A small image super-resolution model, trained from scratch.
Model: 32-pixel images, norm none, activation silu, depths [14], widths [80].
Training: muon at rate 0.0081, 13000 steps, batches of 192.
Rows from block 11 of a small image super-resolution model, named by matrix and row number. Rows with one number belong to one channel. Each number is 50 + 12 x the weight over its row's rms, rounded and kept within 0 to 99. All counts start at 0.
After each channel's rows are labels from the 100 images, of 14976, where the channel reaches its highest value: "patch colour" is the nearest of a few named colours to the mean colour under the peak. Only what is clearly more common there than usual is listed. The data: numbers of one to four digits printed on busy colour backdrops.
# convs0: first 3x3 conv (model.blocks.11.convs.0.weight, 80x80x3x3, each kernel summed), inputs 0-79
# convs1: second 3x3 conv (model.blocks.11.convs.1.weight, 80x80x3x3, transposed, each kernel summed), outputs 0-79

convs0.28:68 52 75 52 54 64 41 74 46 66 68 54 50 42 49 54 45 50 56 51 39 71 39 42 60 58 51 38 45 45 55 36 45 44 75 50 60 59 72 43 58 64 42 60 49 57 41 50 42 38 62 50 45 37 34 67 23 67 38 59 50 49 56 58 31 69 45 29 60 60 62 42 53 41 66 67 68 55 32 33
convs1.28:63 41 24 38 44 43 60 30 48 43 25 31 38 66 58 39 61 40 57 48 52 42 38 70 41 63 63 62 49 45 48 66 45 51 24 58 43 26 48 42 57 26 38 50 53 55 47 47 60 62 65 68 41 49 49 45 76 44 55 57 64 29 42 43 54 41 47 71 42 49 28 59 59 62 48 41 56 59 59 58
patch colour: white

convs0.55:56 64 37 48 55 39 64 67 73 32 46 53 44 58 45 45 54 46 39 31 49 52 78 40 23 57 51 44 55 44 55 69 57 50 38 50 58 35 59 48 64 41 33 50 46 55 60 54 71 40 35 50 44 33 47 36 57 61 53 45 52 37 53 69 46 44 45 38 56 65 51 44 77 22 75 52 69 57 48 33
convs1.55:46 40 56 47 51 48 48 39 40 69 53 44 66 53 58 70 58 57 62 68 52 59 11 59 66 36 51 42 46 46 42 41 46 49 59 54 26 59 50 44 49 59 76 49 43 47 36 45 37 26 57 57 48 61 51 48 52 27 48 33 55 54 61 41 59 60 41 48 45 24 59 52 38 63 15 52 33 49 51 37
patch colour: black

convs0.30:56 36 44 52 54 39 58 45 34 56 52 64 67 51 45 67 33 54 57 34 25 45 34 28 50 33 55 39 54 60 69 58 60 51 40 39 57 31 41 55 57 54 30 49 58 63 49 39 52 45 45 32 46 48 49 72 70 47 44 20 51 47 25 42 66 65 48 59 78 45 46 51 49 56 40 72 53 58 50 36
convs1.30:59 51 43 54 52 45 57 64 60 47 36 47 41 42 47 67 47 68 66 53 42 44 38 64 60 56 67 63 61 54 54 53 47 60 49 80 42 04 49 59 54 52 56 44 43 49 51 40 44 31 46 46 52 38 53 49 36 62 51 24 67 58 72 49 32 32 37 46 52 61 26 52 45 31 44 36 69 61 54 44
patch colour: black

convs0.49:48 44 44 56 47 53 51 31 43 44 71 53 58 57 68 69 36 55 78 48 32 91 48 57 53 50 57 60 39 44 42 44 52 51 50 66 47 53 50 32 38 32 65 50 34 53 33 50 45 60 65 61 50 43 49 44 49 45 47 71 33 67 59 51 53 36 48 64 81 64 45 42 53 42 74 43 57 41 40 48
convs1.49:53 43 75 46 60 58 41 57 64 64 55 51 62 28 30 22 53 53 25 61 70 33 50 21 54 67 44 38 51 52 51 54 51 39 47 39 63 59 35 72 40 59 57 49 63 42 53 29 47 49 46 56 57 56 53 65 53 48 53 51 55 45 42 46 34 68 43 36 38 24 40 55 45 55 25 58 58 55 54 62
patch colour: black

convs0.57:33 43 71 45 39 45 52 50 54 47 65 72 65 64 52 66 22 56 59 62 25 38 47 53 34 54 70 47 31 51 51 52 69 59 40 53 60 49 29 56 59 61 63 62 55 55 60 45 61 61 20 37 49 56 50 63 35 31 43 21 52 41 50 51 51 49 58 56 70 57 51 37 53 45 41 60 61 57 35 40
convs1.57:60 59 39 36 40 28 48 39 41 46 32 42 31 46 60 24 51 55 42 60 72 49 36 57 44 58 61 49 62 43 51 55 33 52 67 58 33 44 56 56 49 29 39 55 49 54 50 60 60 39 46 30 37 25 45 50 52 82 58 19 68 69 58 42 42 50 40 48 53 52 37 76 53 59 51 47 43 58 50 45
patch colour: black

convs0.46:52 45 42 54 53 41 41 57 43 51 44 42 37 40 36 62 31 61 63 54 56 39 41 42 56 66 44 39 54 63 78 44 58 56 48 51 52 19 47 65 74 80 42 41 54 53 62 85 58 58 24 38 52 52 40 73 57 53 42 38 50 29 36 54 64 40 48 47 56 33 46 37 41 48 50 55 37 57 47 52
convs1.46:33 40 49 56 58 50 52 63 55 40 49 43 58 37 32 35 86 40 45 18 53 55 63 37 44 40 41 70 71 62 44 54 52 51 29 44 38 72 66 44 37 43 30 78 37 43 43 46 54 51 46 33 51 40 55 61 41 49 55 61 38 59 49 63 47 70 41 40 53 42 50 50 44 48 72 38 61 55 56 49
patch colour: white

convs0.76:38 58 53 41 51 46 44 49 39 37 63 59 48 47 61 37 37 51 30 46 34 50 37 54 73 72 51 56 27 64 47 57 35 35 40 55 46 52 46 49 56 46 57 58 52 47 56 29 54 46 22 58 58 64 58 65 39 58 60 25 50 52 52 51 46 39 45 60 94 67 24 44 38 49 37 42 57 59 61 58
convs1.76:49 60 27 43 47 56 53 36 52 35 43 33 44 60 54 41 21 54 44 73 43 45 46 54 44 32 50 57 50 35 38 39 42 55 52 50 51 30 38 42 51 53 67 45 45 48 52 73 46 38 17 32 43 23 51 53 37 47 46 09 48 61 56 54 57 34 43 59 47 42 31 54 61 39 56 43 57 48 43 57
patch colour: black

convs0.31:21 61 49 51 55 68 60 47 60 41 29 43 55 52 18 62 72 55 46 61 55 42 41 48 60 30 45 33 51 49 53 55 51 46 54 49 15 39 60 51 47 67 45 59 61 68 65 46 52 37 35 45 32 40 47 42 70 40 58 47 37 74 34 44 45 43 61 67 66 56 46 57 51 54 50 64 54 59 50 34
convs1.31:28 50 55 43 47 39 46 60 51 68 67 51 47 42 66 21 45 45 50 30 44 42 63 39 42 71 54 65 43 56 53 49 59 46 55 39 57 57 49 70 68 39 61 42 45 36 33 44 38 28 51 55 65 56 54 43 41 55 52 36 59 18 73 66 52 40 32 44 63 24 48 51 51 59 40 38 63 49 50 65
patch colour: white

convs0.23:73 46 49 45 53 53 56 50 72 63 41 40 70 68 23 73 56 66 52 19 67 50 49 38 55 48 47 49 62 42 40 55 50 43 31 51 51 69 48 62 39 70 34 38 55 44 41 58 63 54 46 64 47 55 46 49 45 44 61 82 77 37 59 50 65 47 36 37 52 47 34 44 42 44 63 49 36 49 53 47
convs1.23:29 61 44 50 41 53 45 57 45 49 50 75 34 25 55 22 31 25 39 62 55 45 59 40 41 48 44 43 43 52 63 32 38 56 82 54 53 46 33 52 48 39 56 43 47 57 54 44 33 58 58 37 50 57 54 46 53 57 43 36 24 71 46 60 34 44 50 52 41 60 67 63 68 57 39 31 49 38 39 40
patch colour: white

convs0.67:57 37 36 48 57 36 46 36 42 49 59 71 72 35 29 54 30 49 53 42 57 36 47 50 58 66 49 50 76 58 64 47 47 37 48 51 68 60 55 43 50 47 45 52 64 50 38 42 72 30 08 66 40 69 57 31 59 50 43 35 48 53 39 61 50 54 26 50 33 57 59 53 47 57 44 48 59 38 42 56
convs1.67:56 61 68 65 50 53 52 57 43 35 55 23 38 66 78 60 47 60 61 49 48 52 44 49 45 41 50 50 25 54 30 59 60 59 47 48 44 43 50 66 57 56 50 52 48 58 50 61 50 33 92 42 52 43 40 57 57 57 55 78 55 52 62 37 38 59 67 46 41 34 63 42 50 46 26 68 30 60 45 42
patch colour: black

convs0.13:50 38 60 60 52 31 53 36 55 45 66 71 63 35 70 56 33 65 50 56 56 50 46 27 62 40 47 45 57 59 56 59 49 44 45 53 68 17 46 38 42 36 63 68 51 46 31 42 56 28 54 40 60 31 56 54 69 52 39 21 48 50 40 55 48 46 64 46 59 74 30 52 49 55 59 63 68 48 57 46
convs1.13:45 58 30 48 48 68 55 60 43 52 30 35 30 61 44 79 32 36 48 56 32 38 52 71 41 56 48 62 41 46 44 32 46 52 72 43 49 39 46 58 78 55 41 29 54 58 64 71 63 66 60 46 49 69 42 38 46 55 59 29 51 44 51 48 57 55 41 61 52 52 46 60 53 25 46 65 32 59 38 45
patch colour: black

convs0.53:50 21 71 44 49 57 48 58 46 45 42 71 50 54 54 73 36 54 86 44 47 36 61 39 49 60 43 44 56 58 44 37 50 64 48 40 38 41 67 54 59 48 61 58 32 34 36 32 40 69 66 58 53 55 55 65 74 49 56 38 28 54 34 73 49 47 48 52 50 39 42 34 55 45 41 59 34 59 39 57
convs1.53:49 61 39 57 57 52 58 64 46 49 59 64 67 52 65 61 75 66 43 75 46 49 61 70 62 46 58 70 57 51 68 64 47 45 62 61 67 52 52 54 61 65 58 66 66 81 60 73 45 57 55 48 47 60 66 50 56 52 48 60 58 49 54 29 40 50 68 61 69 65 49 50 36 71 64 64 60 57 58 55
patch colour: black